Weights of a small audio captioner.
Training: soap at rate 0.0014, 6000 steps, batches of 48.
Rows from block 2 of the text decoder, named by matrix and row number. Rows with one number belong to one neuron. Each number is 128 + 24 x the weight over its row's rms, rounded and kept within 0 to 255. All counts start at 0. Numbers have three digits each. After the name is the row's rms in percent of the matrix's.
# fc1: MLP up (decoder.blocks.2.mlp.fc1.weight, 1152x192), inputs 0-191
# fc2: MLP down (decoder.blocks.2.mlp.fc2.weight, 192x1152, transposed), outputs 0-191
fc1.67 100:108149099131143145125080092099102093119153109168182126122128109153054136133134107093120155122081123133093115101137125116115162129139102143143168142109139112113146175129114104123110134081114141139155111124108141134138172118103092136127082133139161143144105187122148116098125108113117083134147064163141149122136164132141144132181147145120137163139140116144081142201125169109138145148128119099129109095110144133129104135114146148124129156121124108162101111132126141103149136085134165094141135113118107130155156151138102138096180117113125142147131162121121175123136123164113089135
fc1.68 103:137105091132141134143178125105159116117110131160124119117116107138117099115121167159163107157132122140178149161163127079157119096110126117175134126087097150108151177125150114157107175076110168133106123097126146166116142139161091119112093162130141135094130154134094147111120153113062116134112133116152116106159145124121125115127141112113177115127136163123120127173124117073092140086120063115116166119135139094163162140160133135127125115130130127155118139146156162124122103126121128102093134160128147122184136118124186122136109142106116134162149107120135130108103099096122137090
fc1.69 111:146105138128149146140108119120141096152130130181121163103109164126149135125126130164135104064132126134161186137163107143123126121125099133152149145156129143113170157126066100131110156107123148187130134198092130103112170137139104145134126093163158097120160115123132099128109098110130141102142115125160062062143089152111151127103151107127152115118147152092118111144129125103130114159104109120135126129124167141145132099123127136103117113154171123115141157152140135090098135132148164081150143131104134139138111092090145139154132113101116134105118097116168172139096108110164122153
fc1.70 092:156124092095128087143148119114121128170118150119106096137129154123115129150118113105161105068139114082188169128140125114153118081126118149135151101141109197122130157134129106141112118145151101130148125159133125100092115089120122139113135153107106074138102123146091112144157142130118117115119158156124117147184101159112133140099101106158114149089138143108136150130098072135076168161112090127148110154162156092132145150163086140134115114144128117130145138070138134112143115119135125144084132173147149153096084104134154138149094164125114141112149114146119117105097124154139098129
fc1.71 099:078123126114058111074122126123145125127126155141102145099138123153164148119098100127106127124115140143137143149163132147133095151141140076149116091106157115121135103106188125178137119117119138115176140124149129108112129068107115153080123124132128124150115124097112123098112150103111147128119124162120139130101151132127135119145161073136106116132129117098125107138121081119098126164135127139142118121070134136137130121113156148111117112073141107126147084190164092145139145090134087147146140155160125118174132097098139143110125141079145173121162136116147055123137104138108115117
fc1.72 103:132129105121116129120135132126162135129115113152091141085144130167123105151103121143142141146090114124096153142150186096103127109120164108149161148123095169133106104140112119118105163140081104145115165121110089170106152116146103081125146098143161113114084128159123118130134114102134124148120141074084194131148176122149114083129128103108131185116141126133101123124116117163104156120136140151105122119124141133158148135119140096161173115076097145181151130143111112084119104107135122099062153129122129131130135144141127143091137125104148136183117106142147110169101108165109113114
fc1.73 091:132131121122082130148136133140080085132171120099151158138130175106080106128144121109111159113108116147110144118146192130105134107148131100145095077133149166108153149123149123125104139142121126094117144155131140151168164079130099132157106127104137149111117114122131151127169132101104135137135088134094140176142171181115107079148110103133088166131137166125141152106121101094123108132128092162097095083094141163131115148117150131142110131089172148139128114132129136125144172093160129135100129177097121144176162106114124150121142128142120141166137123119106112122107137164113079120
fc1.74 104:116165138161118135140169165119108125138090176113084105099143146100133106114148132119104134120159163089134138130104108108128137111146163094150202159166139176119130124165119112130085121159138094092148122180176131082161122128145115130089126138107078115138110114120106098180153134132105106151158157139133137163125136122111133169128135165158142126135156116104125166100101149146120105143129137113120143149135142092127136146126118130079132113111135139123158146078159133118126114103096083173137122114132106127104131172149158151142135170127081115101144082125116117107120101130153121115
fc1.75 096:129139114091121114152093125121114186138118142142129123160173111123120124140145124127113159081156109122135110089120129158143145100121117163180147147119135104130080126164136109093139078142152140164158114124142106106137134099094121118134156142116137089157097143119122158154180157114098127134111171148093138133091125077132108144158140146091095143078091125177116102118124142119115104110169100126122131125132124066130091099130126100115107087146136117137123123059146146147147100125123136085102116084135143110121105147168172130108126177146146143108117106158094119135109131139115105148
fc1.76 083:142147150142127154131167150155131145128100185117132122144136155099151134100132117138120116124215160120129121133135112084079125099167126114161122151152127175144133118210137124098165108139182105112122134144166124128141144145157148066121118124139128079145143129116144090142143127116133128130114162090125117154107092111145134142134095158105090124125100108139143114076179112125086084111120135111115133158146134102137106118150134109115117135122158160119127156104138115129145128150119093132135119134105109099122128173155150146116154143149110056113093114149099163120124125104131107163
fc1.77 088:081214127138138117138122161111120127145133173105085101135116115118134152129161115136132137097153179113114131145177086123138167156132126123129112137178147129150124150113158155120089106151145126124151121140172136075183105114131165153135115138126113048140140132167144099136164129132085104152124151181150125136133133120118124163157134096141136095107148100134145151122099130161084113152123156136119132168148152129158146148121127123136149123129120121172148146124170149150127142118091157135118117150171141101114140121105089131188149172126140141117122095136109137110132129115113102146
fc1.78 109:147153087099104149121103109119124105143094107125080113101139107143143152104151117115127117143129110132114170148136121115097119098164155146130112123165125129169123169135130130177122121126112129167159133135101149082098122092185092157128101138102123141093111128155111141171140142137114115144121164139129145131143107143115120147109084083156104148114120172099095139132146134129070151105104093132124126151133156101159150119129093094124127142050125151116118127110152163139135137101149123082080132152156137089108118150096142149113111133118095148119110132148115110170053121115089104126
fc1.79 135:133129109134129048161126141115172144169142123141111111114136108157106118129091128168141162127126131148120104120160081139101115102141134154121116140113141170140104121109121152139070138167131119100071158140102042105083138158087134110120136071142147139130100125124119128113101194085123169126121119086102105138141165105148144112173108118137130154109120122130107125100091127151099137130144128155145088089105141132145135175118138100151116112122141106118116114156125128127125131162133150118130171141145097134109126103143129109137137122116140144186124076107149126131123145158112150108
fc1.80 109:110129127176122122154104148114104128116103127164122132103107155177089108141100118099139113110084124089060111098100148132142169111136142186130141146141125170129091177142133128102141107110103117189164113074135142142117142130116130122092144115153127090144091134134155136114157157129138076143119139140125153080144174106151126136164132152108119160129155099136081153187101152120124153155126103085114134134129136106132150151135095113165130132102115123165141121098124087117150125119147126118122130107103120111137149148171146092121138102125144123135126145174117183148100139125118110100
fc1.81 094:150127158151132127146153145138096100143087113130112135143132144076110145186148136153150128125167149075137142117104090110117138116122129098129161109163135208120134154120109127137139093158096140135103155168159168119116171145132121130145116128147140084135168151142114106151151125130115118127096170158148078167163087138099160138130116141165106128134139108096158123125133118174110107099134126145130136138133149108156130115140128113138136139172119138107152137124134141118142148110122090117132126157106162163124133152173134149173125169172122093062117125173085130106087106115159121133
fc1.82 132:157132121131107149111111153140146138115099139141143140111137125140169122110130145146128110151118153196115112125140183127111100157120144121127140138079119080114121110112147132137134117112136122125113137114142119155148086156152162103099155126135117193123123122063125133079080114144144193145155129092100150110089155115140105123135139120125128134130108157147144121111112117068129134093105147142137155132125081155120119120078139164112111146118126106102098125171125099133122133160142144157178142120072121089163110113093124075152129079111153141148132119110163123127142156151112188134
fc1.83 107:141118119111150130195130163140135166144123171123104118170132113115127134111158158116119127102139167131137113149119113147175138137139164153158167181136125079168096132100107150097152029143151141140141140096152140127148100168153174131120114139139123118185120151102131140150141117138128152172151138147110101139094120076128110137150121143128092153121117126162160140112125144110126055124128134139119177115154144095135124098133108119096128113138080104103098135105132120123149102135155130150160104086109152100108124151124117082142149134119144106142109146145096134140148139133128153120
fc1.84 092:150095113099127156179164164182137172158133169105110104142143116121159119131144137142118112115145131153106137125101118135155138117120178149181154137086124116204146137151120153122139098142138167119150129130141120107144112121142123142121126140170103125107153139144128162180133160133115179132136139136120132153119090131123133181111095129114121131129095136131155096034130143181099104130133110126133148158178153122122132119151105124155120083078102140108121160103121131122147116122138098160116095141139155106090108152153137131124100164126140125137118130148108122135092178148145138112
fc1.85 107:129113144105128132174140128148103128150141128145115160131173157133091127092132155135125095097116104141117162128153141092162102102146158098188077136166109130142138202160169116150126150129107130120134125131124116146138139093117085144143122128145160122088103174133074145081118185110080151131134130131108148120161142131119110080150117110116113154142118184110115127119128104089108158117123107165112115126140119108140113145137134112154088124144144170105121146160115175128129155113121145115128161146126119169202129117157128136179104149130101111113146112118145140127088143118138134117
fc1.86 100:113096149127155149150113113081124099157144118104145146139117146094096149128133128131147148096119117150137135109107068094112134169108107129117148124200146130141093179118098157147116105142102153164115114151121172073131135134123089178144100140146123132149145115076175082122157080138099100130130092123134115093132141131093122131137151123144129146157191124110143168146125154107135090150148154122136135109142170134125093096091134128096151136130123121120141147156147140124135127096149150134154140129121115136151139135099128101169167121120145136112117109122130211120120110096162152142
fc1.87 089:096126141132113166154116105101148135119118098123142157107122141124163156106097168110101124148146145126153124108092143129117134174136122141113183145160151160104124139121138152110114119109123153175153161157111162115115146147114141115145151112129098210102156108115114156137129167092119126157149133116062115130132131152113132104103134135127120162144134153126097127141131157094160130103109125097093114089117146115138074111087149122090151156148106115105157138152137128102145109078131119120153111122107138145125121150067159077095129119125090140046133108150142129115133109091132152147
fc1.88 099:111111132114114119117097148112140083149086113119117111115116141096127142135133118141150105148178151089136156130138128107118105128081131134110145107133161210121146109117153136207116167185093126115142169123160139122157136129118164137143134117126108129152138076130099141117125130137135145137065163152104097157145145162124137133123106091131115136140116142105122138145119119116144099099143160168114123138121177116128135133150127139101133139113078145143196143174160132138136116115080075171131115168163108175110128125126117117147102145116127139081136110134118135142100141084147110119
fc1.89 100:125087131132118132141126119116108067154148167108126158136138157092137134177127145104178108113116116127116145108133080117126138116131116092138098089168149133124148161132139130114083126143092142160096132141100140093149150104144071170117086177118149110103147136129103112165135102141105128118147118138154125114146106158121140127139138097147179131114168149117114152154118108109119179132099099121135098073137141144139113143143104119147098143126188098157143138113128158180134156119157165111112134139162107128175140114122096166155109146158095133135127101135137124151079127127126082171
fc1.90 095:146122123138112149098151152137150155135079092083132120156133129140148090102130128178125123158147163142142134132155196119179116121161155129132094107100162120120147125136132116152080186143143140116100143142187122156164090107097106122097153164160099098116137127140120164166142143129120172140146161149121170173137147118133125105158132101144125098113131152169127132096105126116135107100114094117107158132141122151137102152107136104091102123087100123139136157116078149144140130158125090139149127174117165131129139117080142133129102118134121157145116117095172080108119141140122136106
fc1.91 094:090143111130101126105130097111097063111168123152095161133120143142100138158139108123147161146112142129110174119103166123083103130122136109124078118175158170089172121130181147174137117149076136099142135084103124155130134095156131172154098126104120140114126110161098131123130142090105139127102119134142126126161125167134131121151105115123114115132122141078149159141114127135124148154139134171135102138075114171157101144111143158136114142139114129130160106154173124106160141107103134132131112156155141157155178117084126143129134163134098178106118141128152090129128096130124093104
fc1.92 098:087187131157140092109120164111108120134137130131091110131089117105150135106126139129118143113113158127136133131147134153159129127146147194136111146112127195143120086089159108107122074163129083115139113094133118118168115130098158115139145136129056129157141136115120132096133157134143139148122148166164101146119124124141145139157110148149138145132124104133143154077164131114107105152136124156118149119117118132146146153170118143128112122134108096125117085113159110123130148157077078150124116151147144118155124148191088123140143168133135116144133155139078056114160117151095114112
fc1.93 099:143159167144115152135126154141157154080083098136142126130124133156161108151120186135129109138075159164113121150144187130169087126118148111129131127115115101161114098138157134159077107140121141134087152123151146168135148115106125153139145098120093123137166128146140179121149098153148153075129126124139122136141135094161150111116146135111154101168076137139140078107130104104124126124107141131107103117122121087120155116117108132106104165134115140137097142146116127155087105130155119112154132142081136162141098172137129166103120100125149116139119084149153115161119198114129120088
fc1.94 102:138102132149136142141100140132101152123100158155129144099136112141125117152140156098101123101111099082131150121111122119135117078103148149157146121080138128146124143151103091128148083125106149126131104160161133080140136081141087125116108141125165071110121157152128151171163134160147087119147161161120123149120089121138138127145154148103096154133098130154135088118100137144101096122117112163130120141119135094130159103114094115154141121150128123135112133110105136137122131165140121090065121131137141121112122147204173152109086116167139149151142091169147097108070145163151103092
fc1.95 104:077151148115147065130130111127180109119173134129142132100126123116108132119137121109142145089107113146115125089164124113160129119154104126140117130169068162134126140111106143129113133130146125112121130103068096121111137120076121133139093132144122143092135119136082103088139147103113128114095100110141090123139132107137145136143176129141170105142105118145141123146118097129140127143147113115143063060102119113146129151135123166141084147127140107149076107161139151094114103137171164138097148159141115153176133073146122140130170141095127133185126102161156139107124137155102131125
fc1.96 094:118164123159170148150153155137109124145152174130101103131107100134143098142170147097130142125149146120109111123107125146171118143129177147160119176172110147164140132128149133101126056143116110150128138062155141121148092151151164089134139096106112124138135119159128152150134138144143160124125165119165132136119104115138140172119106175088134124088097124134154127101097115146137141166145148162100131141147125113168129149147119172155127119152093096130111135094151112127121125133092107154118086121153159131108123151140123095144124124163180112137102093125105089108099165127112130067
fc1.97 104:100096116120165165148150125149114153137091157138153143163167136145145154156131137137101142097123131109116122115122098128121130106124107151154142103148137155147106160125084131116140110136124129150133128184152136124113090119156124125145129103128155061120146127149130113170147138143136131112105160109126100105162040119130150153112111132117130162131078101132151133146087139174117111119158079133134144139138146092141147110108075092168141095098121133125140149111153122098137145122166163114119140088124194111109141136145178142122088127133159148123113118175134103133097163101171099113
fc1.98 105:172128097116116113142147144145126119166121129144094129083137116103132125101117126179144119138130130144094162137137104139098079137129129128129111169134141138162109129097112128158090145167136115123058155173134072104114163153118112122120133084111143140148132132146121102133113120127153150106137165094114136134154134127129122133127101111120120112105117161129113141067067131150074103113134157189096066137101179152119159138081117146135134149118137124108134135115144139148115091157150127107125157168111109141108135137109103149138129092115131165130119090137186131144087167126089116119
fc1.99 104:132157120110123106104132134159178149122119103121165114088135137137142101078140146131109135153078157200116130108150178124149098143141156152142132172106115112131104079153145142120156124128183143088129124110163089151142141093125142129106127115154109152131115103109176125072085161108141175109104108116115144120082175103153099134151134144121127140122138104134116111103198119087110123144134155122106094128119110133141120114139130158127131146094133147123102133143102080129112114117119119155152143094133112144113107150138153147103147116116152090141130127123123173130157180137079157129
fc1.100 105:146100130134132157159079123120134128114132124177109122109118123117102138139133164131130112119075120156133119082108107118144143111118122130152150129124131117122101123105171133117104104085130111156127116100119135104129138126110135145118127139132146102150129175158101173119117120127141119173162083136126147154149134101127087141180175157118174174161152136183098118172141187099157130136126095122112134111154109120138064102109106133135151092131101101149128118088097122152135112137082199126083161118138135124138184177123137104136135140117114127129129125115095141125097132182125106148
fc1.101 095:137153156105126126134170130107089092142172146114083125074107158095101123131136128125179114128134138109099150131115127082082083129135153112127138152140135227143129124125101079164124150173117094103134167139114119106146134152162121093100119093117098150130141102169099125123126117103143106135124156132148142176118108122101095136113082117161139165107152105101104165108110148133117156091117169124122144148157138153142136126149113137132090127125125123139153144113144138120152113123087130177148137162162143142120147173107118131165107154113091137091124122132122112144115135125124140086
fc1.102 086:085118130125106112130124110082099096145138130161094107107107122124106132131130101094118114082118114132130140119125119124118180115133122114153129106146119181118159130154107109143125143133098033140122124125088118074114143122134156152124121152124131117149113126161104077116132139140102110107128115141109130157160151137124156169136116068124124128084146119111129158167149084134085139167141142130137106099116166147171173166152110173164145168143133153162134149117138131119136137087125132112110165137154114159137116114168079154146121165165150128129140165136115112173110125144159109148
fc2.67 087:161119140125081070124109128162135172149113144144150153120110145143173122149126170168132148151126175149150132134121160134179121098150121139134097151172150132101087080106192150141160084136143140129155134130132130139104118116135169109129124135106130126120073116188130134141154148095114184139136172093122093081135124113111099122118098145151113121128089175134151111114135085171180121106155084126149160151195159130142124131152139161114164084130120113137127150117103126104151111117133095142158132119126115127123117116136134138148114141138150125130137136146114136104127141113120106114
fc2.68 107:138171133152136116121125130125126148112147158126125096157151141112118132124115097111130107126145069086100155107144137120136143127116113117153065130176099071179138102147144133087129104168167148116129130148097155084128120126113193120112120097164109162129103147142107182116094117132141148130125089158122121105105135089150118153137099114154150142139109101154128137090156167149148139122146152124131129149140140171118081123119148111108096153137089132088166100104137110120144108137124137090165147113088118086120136139110080165117106113106146127085114183123158153123126128131155127114
fc2.69 106:095131125123098125109115179137134161114137149138167085189160113113105160124141114106115138168114093113071148117099142108104084131145131122097120121091123132140079109118128108133118099138174145106145109118138124118139086135126148099114151154149146140146086116109138138135092160115124132130094118137127153114145128137105138096157152129136148125135106119115097127154119141163142142093169105116125119116143137100124106156126132126163136131109082143163103093103139097159114143122138139117073112080096118130196133117132107152107103147147160124147153206130137084166120097091074112102
fc2.70 091:122119171153114170083149168144125109093124167099110146149166122151166080075157152128095155139139098118094118124083118151064130164105133102101151119090114104156126133135124105127132108127127175127123131135105117143126120120153126084122120147145153173119168142115131113095119150126150166107078126133156128095106105119119130136136137182123125094120105086101112145123132160138142124084129109099088119103110137177125138126118138121148136148131152112127109063182137098143114120131166123097160151138111090094160156118095122154090147120160112133127118139121109142161157135098108133114
fc2.71 099:162143129119171130142156129135107130142114073147116109154098105118112102144144154096154096111151108114125130077112120110140126097139124135089137141142120124132118133129113166110103156145129115134077098128111129140151145135159122083150113124145146138126143129185110122123129135181142107093088131074129089114144098112179109134120081166113146121126118146121100140103145170115150118071132126174129124137184115114130147176128109113146128169149122159173126187069126142116107115175156132173108121093114140124118145123137158130133111114186102110131102110110110161155099157142127137124
fc2.72 101:139118148139154097130106117138150136174149132141169141128061104147083131147136143128134117126155173121133117105104102107115141184143109161122118113118125092097155122121198127095113072099119183101156123170159129107107128110100143091128134127122121111143160113133139148146134150145128177152132109130160155079138125136124121140138104148160120090113126120109120108109123122108147098135147093133153121133112126107119115147137128147101089123154108150116126120091176141138148133132179063114137116107147142114135141181129101089143106109104145164149096139078098160066134137111122130102
fc2.73 093:135135117094157116133107096169124163139098136124100157124115145126143123132092147116128143136115180092100174131142100117164149101117138127092233161156103113134095085108129129152172101132102110158160137110144142134088123132150146122088136150132124131133147125144100059089114099142135133095142164117152114088127083123155124143136124154136155101148124121101174128175144112140163157119100094116107156140146099122126134076188138108148110131146109127145125115122129117118107121104135153145120135133124086127120139145155188128105134143121137171133147121130146148098119114157127107100
fc2.74 100:125095129072123131112081126108144131143135084126132137106122118135093127141142133132147150152114098167123130106133150155145127126118119144125086102099165111169157103106093135129134132126131152157143116096088111161110109091113163138130117116125179134102160130131146145120095102104150142090101129132149138132072113143131144113138102133099123110124101103118108115157117138112129149095134131120115145117126123179125119088133123063152090116164123074158110137171078115155144119111115162065104139115138177126143099108092102123104124066111169161102097177169102145131152128143129110150
fc2.75 100:159113118125122142125159138147145075119151130143104105149119107134119100104139136146137110168103136110122118130127117128116106139128118075089121123095103155136139150131169114132154152132137120063080156129096118132135130102155163158140097103113132132122131152155131108090135153168143138128127076111138083174141085126090126141114123135133122137140152117130143145139091122155132131131106166121142109099122136142142134194113119147157121139110128126181119125160134120136123142111112120208165121213081101167121139125088088113134095092162073112153129113095170140137098122118124135133
fc2.76 081:113101140119102129149088140116135122142133069142138103134152089143078123132098138118140149166050085144155117107114145170186093138087161164113162106115142135148121151103139128140118138164073157110144098123146104128137110102084129193171126129111142127109166147159117157169138120143141121132168122178122101123097173127125087093119152136135120133134145140126131169136075151127117138170152169161137099110120125144106117114110101135127127111119128117154117105135154142126122117094092164146099123114146159150139110125114112138158093132100134172127139152137172120133141118131134130117
fc2.77 080:149060105185114118125116080136167135127091113136107112116148124155089129154125139153128131154112105138126129069092140174124097109094140180146133100094141129127132158169112092147156113143128137110150138117103155175099152087133113170094088096111121170126101147095111157144146141104167136153141147089129084111123136123112174107116084148116122156152124106094124151127156122156122149095190141129131126100127134131131132109142127148154142108159119110089122133131109133091122134155133137158157176096100102154146127169141129137076103106141132140111130144131141130157118147140135095129
fc2.78 106:121130130161123088126134134106134104128124170119102117163084140161144096117093104138102137126129156122113103111142150136095153141133116102108168129113120103111168165126109122082134083150149126083114120137170128155149155135061130123089117143125136135109134111115125106123107150111136154139123119077152139057141145102133129106139184180129137116107096100136102125110128147112145151180088125117172142119108100139156134138099141108121126126138150158155155149116132133116137156131160105111188130119122110152144115123107116077103114103105119122097170223122142154104108138142140121120
fc2.79 149:136108139141112118116139128112132130120102127135114151081115156132108138113148131159153137114149086137155121103112052119073133114105147141126138126156136103091136120119183143074070112127121159116128145128138125105151195137144180122146169146138131119125154108129143157146124094125140130120121109071113141136129127149143142155143115092156118151108076143114153149120106104189116129134143140111138135127083102135117071151112117104170087140135056118108128132113100142116147113143128119123128159114140122118092145133145143124144134137140070118095060083148154154130123145107121094122
fc2.80 115:159109159118104119134120153157141136149155119150167151137119127112175128131148139120118153172140182150147076147136127104147149134141127133125117117123111116104137110129203134130170117090123121107126157195152108128120143100101133114135095152138123161143163111156140118121153142119141205162144119107160147110164123132146137130092107135162123062112125122134143100127161135129128119085135127113145170140158145139112086141142123160107150096144147125116110120146145124138130140099134076124149098160149149121148110116104097093119111125111079151178109164090095122068120160098107122130
fc2.81 090:150138109164096139137152127118132160109122159134143083111177169169122115086100095131125157145114113176119125165126158123154104143133149143132139145122173092155138118157133143109127183165139098146168133131109135141148109122118099127106100121127117135116138107140107162135134108157126153140118117149182106098094154124144137104118132123086105124125108055125083128117076120119114141135147122109077088145094134107131113106159130144145113122115174129188111107126145125132123093095118147139105141096128107067128129123073117144123145105111165159147130160072138118153156110114090120123
fc2.82 118:094144129132174111105116106129121138140165121147127136153098136106113136154125124117117124091126086067172155144149108145127128101160131135126073130149140158118137136158103136110104119116183113082136122125108115102110166123083098150125131134160122094122106131169150099124138135135092070107100142150132136151150124159104110125121147109135135114149175117138130122184181119159108099165119174114128099123135112124124139139179132135102130104127122146168162142109118102165113124131121109127043118107193134161103124135161140173083119150130108103140133117157119130153110165127141129138
fc2.83 090:123141131135089117059141133107146076103134118126143131097148129122171132125102112128134158142092108170135120141099144138159110099105137139129071123104136176099163135208157099137122197118137126112146110149128127125150158132118086149101108124123153127122126084159128129102146140129150134080147157129123081131101136152126153169109143103139150138116159117125128157177093121151108155158139130121171139109076119135134119147146143127135108107109159134143101143168112116142137131152088130145148114128120077130076122136115142144077130130108094138112123101150113155099096140179118124154
fc2.84 089:118147138105100125089091155071138090130153107137131153119132141102106128118119133136100138118107107139121121184109143108125097155128103120111134132129118134074094086101139116125129154095168129141111077130132141126155135139144125100109117147130143108149137086135122100094124109141179097093126125122111092128135157142139103099132135126143125146114160145120155105218090123058136097145128128110184109111100105084122107133164139137106102108140142090124094089140149152142104125119132153069152168119112140142139119111106147096114128097105144125089133144129140133112134080157080112093
fc2.85 117:122162130097179167111102144096126177125177143103130155128135147136114120098067119079131134135157150077060159121118109123154156130135140113127177128173145118123109161161136134132168106135133118097077119150122144091142085122096178120095112137131110167134150144131062123104113151116134125124103097121127121100128135092132148154125119116167138128134151120143140140104129143116130151108145133127087123171146124127143143137123121144120151125128041110136107088142156105121124138108107131123137165114107112100144131150120122170143083108121133141139168124101174091108150137134155139120
fc2.86 098:146157141172101089103153135130137139117124146113130068121137148159155154135120129115126115155115163109116133141127143162156135108173115132124124100087137133100141112129143134113139147120096088136127120121117140175100117114147139113146187141119126149125122157136094171132104165106145147097134140115164133132122118148124173148127129118082145118079058107139068128128133127166102203087152088151131128140132110097160144130167125101165126124129142110169124092145087086132128133136137143100131128117162100088095164099173123145070101148113114133128158139127118093138139111114114127157
fc2.87 092:180134093112141117132125117172111107118136157147117097134130115125151147151142078182146133124103106141098122141186136123126155118139113124122077113118116124162146067131117115148135136085103095088094117127120097121128116116124135152117126131166155104142117159134152101106122081110150118117093125137136145136159141130127134128137135161094163105082127104151160117139121088145119131138145106180143100173099119139104169135116076140157114128126149112150108146113119116157127124152139142143146151140152074132110129137208122151140137144082134100209132139154101112138117136129172114092
fc2.88 100:140175140133130149126143112116133132123095133142117144093173148142114134151105137118177151093106115130097112135091122134139126146151136112132125104131103065132115127180096134096131137109128078151089138139085145181129148138159081116094081147142113139112145117105116115129155112142130115132171085140153129109140141172141151138126085134109125135104128101113105106080135151132119134108164156152065112102098093100128100171149105106123109155116176138135100105085138111091129137137168163113155091105139137046129081121134173144122125117108140133151126144125134141133109101136119130121
fc2.89 093:088143141129150119117124136143130182100140098133077118127134132156102101056118104149091127106150131126126107154135152124084149114117136142107198110113106114114123140114112121164149122109110144095176146110123144168102124163095189074120182096129110154131114112092124133127119148117097148119102196100126131106124139126139115124133130154138101146146091125163120121135155166150104085128146117131138120160134156127131140083170130106121159124160119153126128085135114139099120073093130121117107149122110121149130137131124133056095150136112105173134136164140113137108107146163125130136
fc2.90 098:099130128108166121122125116137116122141152165136125143093129145113060098155126123100160148073095128137113187132131130136100096102095086124146172164149149123126132148171124143140135091130094123168095089117118106134158155139170150124177101130142142156112132132117115133080122073142134096090113126107086141087127115154112090150124110156106123124113168132120181119164139126131126144148132156152158098144110084109126144114130163142135125132152181131113124118109099160136142112086157152163102115131170133147143091176118110139118163114118141115122111144155097150138161119142161144133
fc2.91 088:111102092154167120120125142128113187129064132134084104120142116089127143118090138138123110146129147115130108136161119111157171107148146085097200118120122097162135165127093129092153120134130113155134143162091132138124140154085123064113173168166095122121120118131115119119131143124139122117101160146107149116133134093142112111122136099135155129136142125124079074083159105139156140109108120111142123124197085150111175107140146112123138145144120141118117159101107126129095107118166092150109121084089101113118122177169147130124112100119132110116157111136105129136104131149125118134
fc2.92 100:162087130103133153116146102153159123128078098110155132102153115127110121116114150126162122167123115151156136101073132111137130117129148113129105117143103102122157194175111151143129159137134158109126143161097121133137145106182121126132080144166200115133134108144121112145141111119151115095104167128117134162103132123093155145108123102073133139088135111149143123170089137159164149098116144135097115124140109150120110110108097123120114145136110123119101161155105136119125140106155163138152123111125121153073165117046151153078125121158123140133127080127127158158112158132143149129
fc2.93 092:117108126083150086142147139136110115137184168171142151118105102111098113110113081124141077122187123114107148125099101144094172124124115099136184170130125132140159149161112134139116170099131123114154154151181145098121117110146111109098125157134148126100085154095119112143144141156106121158127147120115141154136123162103101115125101106139054155103179138083174144122136151120134112156111121119125124151100123151148112134121131151180125108120120175110154124090161148135139113123114131121095114097145114113115099089110155089133134140125133116138121160096078139110136127141125123162
fc2.94 093:146139122091106148150141146135106127112175102102128158141112134113173139127097121158133115146123119136121126126093133133162146127137134097052120134146136139129130127137151107117109144135114120160116153121128126135126118120106153111108104100102150154159122110142106088099123138115113155116149133068116102134120080103123107118122057104132089087149162123167131161157141121093117110137107143097146171151130159124142076145112131137135146153128127136156166148147169079120114137082118118138173097105120119122131110148079084087143145141157137112088147166074117191110141114104082154144
fc2.95 107:149097143139106151105124121128123122132119124129085088125111126118157152095121166151139116156115153159146115092113079146106149120122119151130137119151103122127128081129156146095151094152087155097110123149110149151148095130124135141123150162176151148157115102129171177159128181125160135125134138118099133086101132116153142158136115111114101154143110191113135147107136152157113131139132122143126158119151169192121096152128126132175126150140073122122127159154095158107141134142125132117165124116149102130093112112139165112138106115182081100108096102155150124171107144089132071146
fc2.96 103:158092127112099091134130117111138148130128124140120168094137143120144143073090148153112099120110134149165141122129125137123143104120153159124137119081093128104149157131129075152152178098181125109148124155098091122116155130110113181074101124136125127154131150108142119110158110125128131140116129190113096164128122147128117123122125085160128140178172113110093111157145149118121077126116112151164151122111134116093122123149100130117115154120130153090113168170148148142164120168092127106152132133128103117162112116073142142109163129079111178098121146120133157107100135171126112150
fc2.97 092:141146184156072111135112141120160124094194122100115096103087171110130125135129134096148169147124137147115159158112132144145141111123126155111133134105143117101139084163180085173091145129140144131114117088124125139107134108121130148139124134104129155117108143110143119115163127160120099147159153121136119122155141163125096115124163124148132069123186137131113120143164129093123133150142141131140115150118116170123089142135140134120144088135183113118122149132114115154108152157164096133119126172160099123117143096160115119118172124120059089173181122108116143094155105141110140131
fc2.98 096:137130159130164103112134111096134202155122138126136164066119120136135132134101138137103122103156086103130144137095078134081142148111130087094163166117108095121130132143139128085044097145107111101145110103169133099109199149123136125123179142132126124112142135118147130143139121113109117126162114134149148142143146145143109117162106087172117167137075111165160154130126152139128140145165180110165153105108102158121109113118107095155103118138148127119126095100117127125131142124117105113122162119165128103107133135133129104126165172118115125113091137143104142111095152122124110140
fc2.99 093:144118128109122132128106113112142105150158131179146155125089130091130124148124133116134064099151104060163172113144065115133102135098088145109156149159101132139133175135129111099125137126087123158123116154134143093163118100122128150173130151160137110123133153115106128198127114113140092141143155095112156135140133125119138121121135141140133132131150213129155148136090164144178142106135141117141137106125117128120145159112090118143097108113095096155098129118124145113122153124127137088106124137130182132132109095117142110169077121146111119133086111181117100117117139089137107136
fc2.100 109:131137103125119122129123119156149146135127150113126110122076108116132131136110102152127070120128143144087153095150117114146119119129137152120071127131127129157153177108143073131159135163160130145124144166151145164148126101150172096139165113111139145135088107105123064119146115115118135124092158125086154124132159119112150153101125079113097140090127131127141109138134106097149106126103131138221141123087180135129107142164130107131126130125160114090177128152147129094130133075136090127129101141106132159128086124092122137103113104150161166122132122141159107132124175115157159123
fc2.101 093:105109132153149109120105132106103201142128131115132122119156096155136114157087107139098141147128160155155097142150120148145165141124124180142132136123123060120177158127084136098155126108120124124146106116110116197146172155102139140096116159119142136122134151137129179115134105123111147113106147137154187068104144113161157136148124129098120116100100111149107123127103127056150143177118152143140155114113122135134116067121117114085109113142149095154136150158119100153111143154147127116100133136109097106132128125102130116124160146128177129093074159124106123128138138118133123133
fc2.102 084:189130095184157154079143101162128151085087139116143150122170148113138147137132127118119146127126139128126118107130121138098092093145145142082129106116160104147110144108151132120123100169113218107147127138143134184120128130125106108110104118116142146172155144124151152133133112076167166149106139150145082072107145147135120098125141164133140149166101121138092140091158173151103115093150116117080147132143138119107143127143132105145138118119126113125139089146117140153118135153106119097139117140147179101152137142082142096129125087122125154115126095104142118100163135110108138132